From a checkpoint of a small image diffusion model: adamw at rate 0.0015.
Rows from block 8 of a small image diffusion model, named by matrix and row number. Rows with one number belong to one neuron. Each number is 500 + 40 x the weight over its row's rms, rounded and kept within 0 to 999. All counts start at 0. Numbers have three digits each. After the name is the row's rms in percent of the matrix's.
After each neuron's rows are labels from the 100 images, of 14976 (inputs lightly noised), where the neuron reaches its highest value: "lies over" is the class under the peak; "responds to" is what is common among them. Only what is clearly more common there than usual is listed. The data: made-up ball-and-stick molecule models.
# fc1: MLP up (model.blocks.8.mlp.fc1.weight, 1024x256), inputs 192-255
# fc2: MLP down (model.blocks.8.mlp.fc2.weight, 256x1024, transposed), outputs 192-255

fc1.235 093:537498492511529511436468506451497491525454469435446553450489449439480503563468550456468422499473466518529607551510543494485508491570492450485464551521546515460536460472506476448503452483473485
fc2.235 095:518453423523480575458502506455421521515507488441559557557481429471468496500433522503525543474498491530533464527537541488517606547487477455504441490493561486482405403535557509531515485508481519
lies over: yellow ball
responds to: space-filling

fc1.682 096:530489490534518459485519450485494579542385545571495535518525503498557464545515571450443487438464539483490514450485511528489470546444491484469494553485542474547528482499566475483498496419440510
fc2.682 108:533528458512497463443462494488467545489548478473464505500548543482519510544470493518528418515464567445548411477546492485467478581594478545507519457561535475488460461525556520517510494502534520
lies over: yellow ball
responds to: space-filling

fc1.672 129:470578518468513547476605499555562496450515466495481508463499528504458452505460468585518528449509535465634459538428460468460501522553494558542499548499551458527505571535491471396528444487488510
fc2.672 149:451584486517476589565416490441503485441498488470555450471523483543545490504485453554525452514504537451497569535477445545571474623486516429524554555483536575484557540529496546531540531467404498
lies over: yellow ball
responds to: yellow ball

fc1.140 096:520572472522515506540537505409489514503493559487458551441494485462515466481523546544538502566467451435499604537501496542513546512462521510467447510488560518494491465503508480577559464455488519
fc2.140 103:437520503461561465527473522539488528478544436472468504540412501441502479531460487530479502497488479544562489470541498568478550559617499476459518489498598536480491500478563498561487462536516519
lies over: yellow ball
responds to: space-filling; yellow ball

fc1.406 089:523528404524475484600494509431512441491521447509478451521537554489464500427560497503428530507467518513442452472505506524504500493576478452512502485419431469533468589474540569487556434434526520
fc2.406 113:476520584512487521499461511508485512514602518494518440538529527465546518441607480524527469473576459514471522493521496430514497544479551421507534488471451510531407535483482518535565468490496510
lies over: green ball
responds to: green ball

fc1.226 083:540476508483453483473452527473523472553547548446439524505409536499489509479535474456515542482503422535507445531521496505483522497551497576463519471505517475506534465476562553400513480537452514
fc2.226 086:446535455486468457446554500385456532519464497510508516553481525548481568555503493513475516504490481472454571451522457524506537569507497419568469444521552461544475463488481517525428549529563468
lies over: white ball; green ball
responds to: dark backdrop

fc1.68 096:547569527485559510516489505457558572500525527513502423465544480420527519527437519490552541438512476453532510561514475456581435465551521527520501466475488514478579497476514416496467485552446557
fc2.68 091:453498440452534501452464457541477550542419512479477548557521500515523470533447478467501467545577473494406501467510493489456457437488511442440501464501564478511567460482517532500482502504524535
lies over: yellow ball
responds to: yellow ball; space-filling

fc1.404 089:536482486503510529446481458515492535498579470457491462519518538471569496510523507547528461480489527505537539552529522515456499416447521458430478423461485520403569484400471476538511529469481481
fc2.404 079:513487540452449476452493562513552468538473498495470548478526549521497467456480507443499512462500462465487445480474486534480535499486505484500476549463490483589501445531492569441554544541484501
lies over: blue ball
responds to: dark backdrop

fc1.765 085:514528519566484487453513557542496547485537468551518485477531615589499446501482489534532469456478549500418492520481502503502509485518552546408528475423513466520514536565500561487554485515512511
fc2.765 078:434558472424580450504540506512487538438453467547578530534491602523582560594531486511498520558444534480519539483520509506449548510488497487548528484495471448472508467503489450553497487526474494
lies over: green ball
responds to: space-filling

fc1.499 092:513450488450552523426444446460471512561633478461453486398521559487522489529576520529478519548511480496502458487403480475506454437462526550439584489498464514512565577475551473419533524463530563
fc2.499 099:440537425490467470492474450531503439501384513552494525503544505475485488553447511494532444509488509465481475514517437463528508489508494435514523532532472496504522516538567561525450530579518580
lies over: blue ball
responds to: dark backdrop

fc1.649 133:577517429461388431487497493517501481441506463499458466577511461443542479494459491529567447507505561498517497551507501508450497530491520529534479481511521530526514560507547413501493529489503513
fc2.649 148:538512572493524453460519494457489459436391536466490470491488499503451514463485480549508552465508569513514435518487524488531526434555495422517528446490490471478529529489399489463480481476475500
lies over: blue ball
responds to: yellow ball

fc1.483 101:449516557529521498507430530518486452489482516484449464536468509560477451461530478555509421472529566499516481491501499500491502565529464588501507526494436440506480402444560457528561472453605417
fc2.483 110:507537477449463472544506475491504524524614516466504465472497503491454548482528502506478491462473580528550462442495505504517480586597462445525517451516433498514435467505560536476469521474510426
lies over: red ball
responds to: red ball

fc1.62 101:508485445478448464465549478449526525487418490500531433435566471542455483557420557456512492482503509498466481603497473548490505463544506475506565552491519518530478467541468406449531469458482485
fc2.62 099:503530481503557584503520515499496507471484518509507509592483517534556490552514482470443532500541567473461490531568522551467541498450435490446435494451469493475556435549575523423468484558577472
lies over: green ball
responds to: space-filling; green ball

fc1.339 101:561501524482558451549497547517484472532640497458424487523525496505508407533500438529489505466490472466535462451500583502535453461502561548507516423474470531470607491534568502506525461523448533
fc2.339 119:430560449510448460483499511457482523534425494480489549545512519480552532509471453501477442508530512485474550510474499521470530502414475415460507536520429523478524529526575512493507499483517523
lies over: yellow ball
responds to: dark backdrop

fc1.320 161:467490475515463468422544478538522366465470456460440510501547522497475494510553524509431438553495547539365489558517470448511445491562433522510512452485489483517527525535455483501527489490460523
fc2.320 154:490502519475548466568437485452525610518447477549468506515463499515454476511579542487442488451487455434475502515507488546503532447533493472523592436448528515467491530501410499506544529500497483
lies over: blue ball
responds to: balls: eleven

fc1.392 092:437475508502503491488487485481444591501569443497489498474551510502490454553501494567550467557444485501472437525472542460445472445381491555503482455492485448454489542444459456455473466448469494
fc2.392 099:483538512489467460525521508522514596524519428473510456500567509496548527434504509474534495599471525571508438484540457545464466478487483534505452508550433434600489542520501502549555483517513507
lies over: blue ball
responds to: dark backdrop

fc1.666 091:528514490575486504526532463523533558439545476446432426499540518457476549426560427484450532485488452514437465484491503472479494483482532518473510459456481514524525531504478508523513547605515538
fc2.666 101:475476512492457503433461471473523537587455475475479493531517520480477545471564554471542511524491519548497595461506480512531489496613444476481480524509488505529497602517484486430520548435503476
lies over: blue ball
responds to: dark backdrop

fc1.364 093:427432452508521447432490490494545570462490469476483462398451512531529528492449432512444416477484506554530495459439447489465563466541462536451559576541444602527472509496490471486537499528536487
fc2.364 095:416476471462463493462535468462440532514466519522483515553489500476500478535501545470569497455539530530492409476549489485480586539518447448528545409477410531494545487491475549453456525524455516
lies over: blue ball
responds to: dark backdrop

fc1.267 083:448535533534513544511469451493458447469568487564537502510509529440466530487546547489467559396500426478472446572425502552454605456514542458467478511498540559490500482479503491556580508487451493
fc2.267 093:438517588558557516473474517474544415473466488565552516523480491523495513460472455505463503498485407531459506503568537540466654482471577464548509557499542543486452489509551475494465469448534502
lies over: green ball; grey ball
responds to: space-filling

fc1.751 094:517521500547590439536480444528474463440442583455482528402486474514558534512519543563495518482526552442514447504495527502520493518536482498509503470505471477536532494468497401481488526494471496
fc2.751 063:533482530491484480434488544544479489554582465456409485500536497443561521551536494405543484455533525543501576481536498506482554495608460487460517474550460503535520532551580497549515474472514500
lies over: red ball
responds to: dark backdrop; space-filling

fc1.354 093:526438512479510555505439476496475497504596485447452486475501557524468462450548503527464540602503487514543512548523496488539545462468492463501597477394537556502547483411580428468469502521492512
fc2.354 091:527526556479544612433476494520482484469464546438452480486457514499490472515462526443516511505481537477514494525494477527498541446526489500473492582517583504546522548519522472470512457519576510
lies over: green ball
responds to: green ball; space-filling

fc1.713 090:529501598522489525549476478487545510447512441504541510485529533482416487428489471429485499512447523508450568534527523455478528563474524439496548520484448459505483525537415531518524474504527487
fc2.713 115:480417558555492603528478468507466423509484531449565465479440470481497491519428479468512489460459522502539455547523542542499537601508461496466517570534512525509488510517504538434505495448464479
lies over: grey ball
responds to: space-filling

fc1.347 093:504406504536504463547537494538514470439410491463503471471493555492480516479447569463517564502533501437450553490522458498540497501505460420591412492508547552515502446442536490508471443529486494
fc2.347 096:522520515477494497546563495550449444555583527489476530510519527506511478527476479537512517485554588438475460505495497544505463524542467535474491528436561522488483406491586535545466484521551460
lies over: yellow ball
responds to: yellow ball

fc1.719 097:501507500474481529545463508462464479520554510516444570450532517532526493481449497552526453548556511466513511487490513498515496486470532543590487528571497470562432545485465519519577422497517511
fc2.719 107:474446503495529531506480515507581484429503482444551432500480498490482486513522493501471492495557536487539489519557509501549498517507490472412485517447445484429504509490529478581450515463503502
lies over: grey ball; blue ball
responds to: space-filling

fc1.83 095:506545541572576471497486477514425556471572583492536489531443471496523534465545512589491517524428552501516481485524483486537465515422516474505431497498481509490530537448481443488511575509483436
fc2.83 070:486550514519531475495442515479495509483418491509456490457446505463415435451539457384538493530523487480527500494462487465493540504583518568495465479507484523474485559486528488458480491494557503
lies over: yellow ball
responds to: dark backdrop; space-filling; yellow ball

fc1.418 109:566445581564394428495509461492460532462553434483570491473472543438506544541535502532479599516498508447501474498507473479444448489479512491502517536493555450518556516536464413423526530480527503
fc2.418 142:490429437518580479494524510587504452484508558495541506471522454559510460554477510455478496501500511560561569474526524496556553513537499568454539513543552544532551506488464499604534529459497509
lies over: grey ball
responds to: space-filling

fc1.425 084:476509518467460501552494465523532510435474594520518565610425543558515548463493543533503585428502542550494582501562456510544455493539458511464512472482510533579574521472494473477545553469442462
fc2.425 074:553567456401478468552461523481472522511499504515433490472460515476421448552436469526483528463540501435547512520432550431529511512550500518513504514465529465464540518440556514476474454521511478
lies over: yellow ball
responds to: dark backdrop

fc1.390 094:438442484474546477585494419520543493441569507429458510579531506496457535482516416429542507478517477493479549542460476540506500517514460475483525431435535472489562465452548382485495436470505506
fc2.390 103:573521517431523471514475495465461505513535518450522490508503559502499489442493532519499506471523566510575415493465473539529555447547545570495573470567543470424429488473556481561475556515517474
lies over: green ball
responds to: space-filling

fc1.101 095:455439535535477511523503475490479501505519499495518500480482515455510488489519452507460513548461505488552570515451494485454465482558560399528446522436452524492533469465475510454523499503492487
fc2.101 096:487516504559514534527483462488484501522539557538482508542459513478528522499489575497491496570435480569479499490535542460497557499543567536465448565478507526495510480460545487515527535502496458
lies over: yellow ball
responds to: yellow ball; space-filling

fc1.161 100:540463578464536522530501482457435547530524438468481448422465459457477484476485501413481450486506493446573443512527506467528512573560555482472496523508506529420478488506481513563497453525506480
fc2.161 114:512478559483527524501503456532525468509365512440503521511472475498451529555447502535507393450516579433486409518485479507512491587503480427459452476424457513546515421533514610509514530590507496
lies over: red ball
responds to: dark backdrop

fc1.602 102:428496544533511500519484488440547510485626528510485431443506547480453546503475480500545598514506553507470509561467515452527472529532479488502521518431504484481446536516487502485478467446506458
fc2.602 122:583472491462480514476533510572558453472510476481542445466509503578461495504494486444510460524458497484486457484435481536506575419521549543486572567515540522465510521474548524456485520522505576
lies over: yellow ball
responds to: space-filling

fc1.512 088:513517458505392525553518503500548488536532538447522517499492530393440567488519481502471638426476529522451456554480525488455504474436417481499503423442487520466469517452516506449500510420522509
fc2.512 099:575477506474557530510478504500520461512562496502483525537480544570511464555491469487540399606454523449498447571511525536486562592559617452558546539496528541502509517511444448546492468496532521
lies over: green ball
responds to: green ball

fc1.408 085:395497478434467515563513418487564541475526496522548479499492529510474515462483440441516487471443527551477453510543482499490493564530467419495489543496517454506408496423507441468442488508554502
fc2.408 103:565467522422532527533556520481510467499542559497451466561473560517450499478506471517476481487487552480545509576481476505400460473570527578523509449525561537480469466486516531501506465489448497
lies over: grey ball
responds to: space-filling

fc1.457 088:518517550537518485500504452471569471553548514499509526433504474488562541491559417526502572569557464484429500561497572505475427469540492471559430535462442479479528538441552488476505490564481476
fc2.457 092:523500562555520438501471501508487477528457480519477511500490556493521509531480468587507547582436464512512528467423520464490493478631522542563513465478474505490416490509465455438476496522554459
lies over: green ball
responds to: dark backdrop; green ball; balls: twelve

fc1.304 110:524474505432561490537506504505528482544512527487431438515531501475471463519575458556517464425473498502470464498537477533488446500430507511525470531527482475527447561526472452444461478503498506
fc2.304 107:515495553559561558500492507531431460451529508513477543497511507485507480489533584470477498446407481509510549500485576499519459533448481488513431467523435489490543525528425487469574493493436458
lies over: blue ball
responds to: space-filling

fc1.87 095:503537444513463513552497535422490523478510521508525523450498499502497476493420571568532465569513547495540528483527494503583502541413542534561505476549572443537433480507530472515568435458460445
fc2.87 106:494500485422509517518503490524513559514613464484464465522507494487432526515485450510522447537495565518448414503505522549553527571554557447398556575461564474452506463512556542571473453484522487
lies over: yellow ball
responds to: yellow ball; space-filling

fc1.608 110:542439479531471386516560513446547576509539485478520499510507441429480511591492601469521482507479531434534497491495515506537499476548474506479466537497509503463525550445526440475482460472462483
fc2.608 129:442453485505493429472500498518459459506534444488522487509474575506523490562492582474516499510532557501524460495527506459489619634512518445499584554539566504473483509516525504517463458467505497
lies over: red ball
responds to: space-filling

fc1.169 097:486520465498512466593491508486582521528566573539466441503499432471523503499498462504495427541451501451536542489566511504534537559399550464522445488464509433516479461560505440484463531515552407
fc2.169 112:479553443507484509523505533483419496510493464461533510497512490463450536469478507500535538472558521577442518498522481545490468573489528516496546463517550541526466446551518577493560491527529449
lies over: red ball
responds to: red ball; space-filling

fc1.452 096:387494491547461517575458526455449561543370516449437477483493476542504467510479513547550400491517506420490546516485483488541518516475499501528487455554552442455539512541482422515586433481561497
fc2.452 095:455529533507504439591465513517522487484643452463446487491524489516473499471603499409484427490548544514518484498532522484519530509583512477489498524489483500540414498557528580548459459474475473
lies over: red ball
responds to: space-filling

fc1.86 089:524495524514501465564516488483588498552537446482474433487539552567526520465519506569476447495497526482462417452479508507521475444505517530508500457443481505488502522452514429513549567512577501
fc2.86 103:478552454464456396491502495429463522520403508544468517540485505503562490508538463454560494543513458508469529470525519491516469531554511450523452511534483499490513517493502535534527497522468482
lies over: blue ball
responds to: blue ball; dark backdrop

fc1.348 088:508466391506521481501516508394536486509495478458528439510473606468502564489504518486431612504477506502390511454484526504430441485535547462548425551483459535551513495530508526497572432537484554
fc2.348 096:419492449482422516483482457415479490514495426525413563497497561498473479500489522514533522545513494624474505567510497512480442495480460464444442464557481460469487588527556498528459529465470531
lies over: green ball
responds to: green ball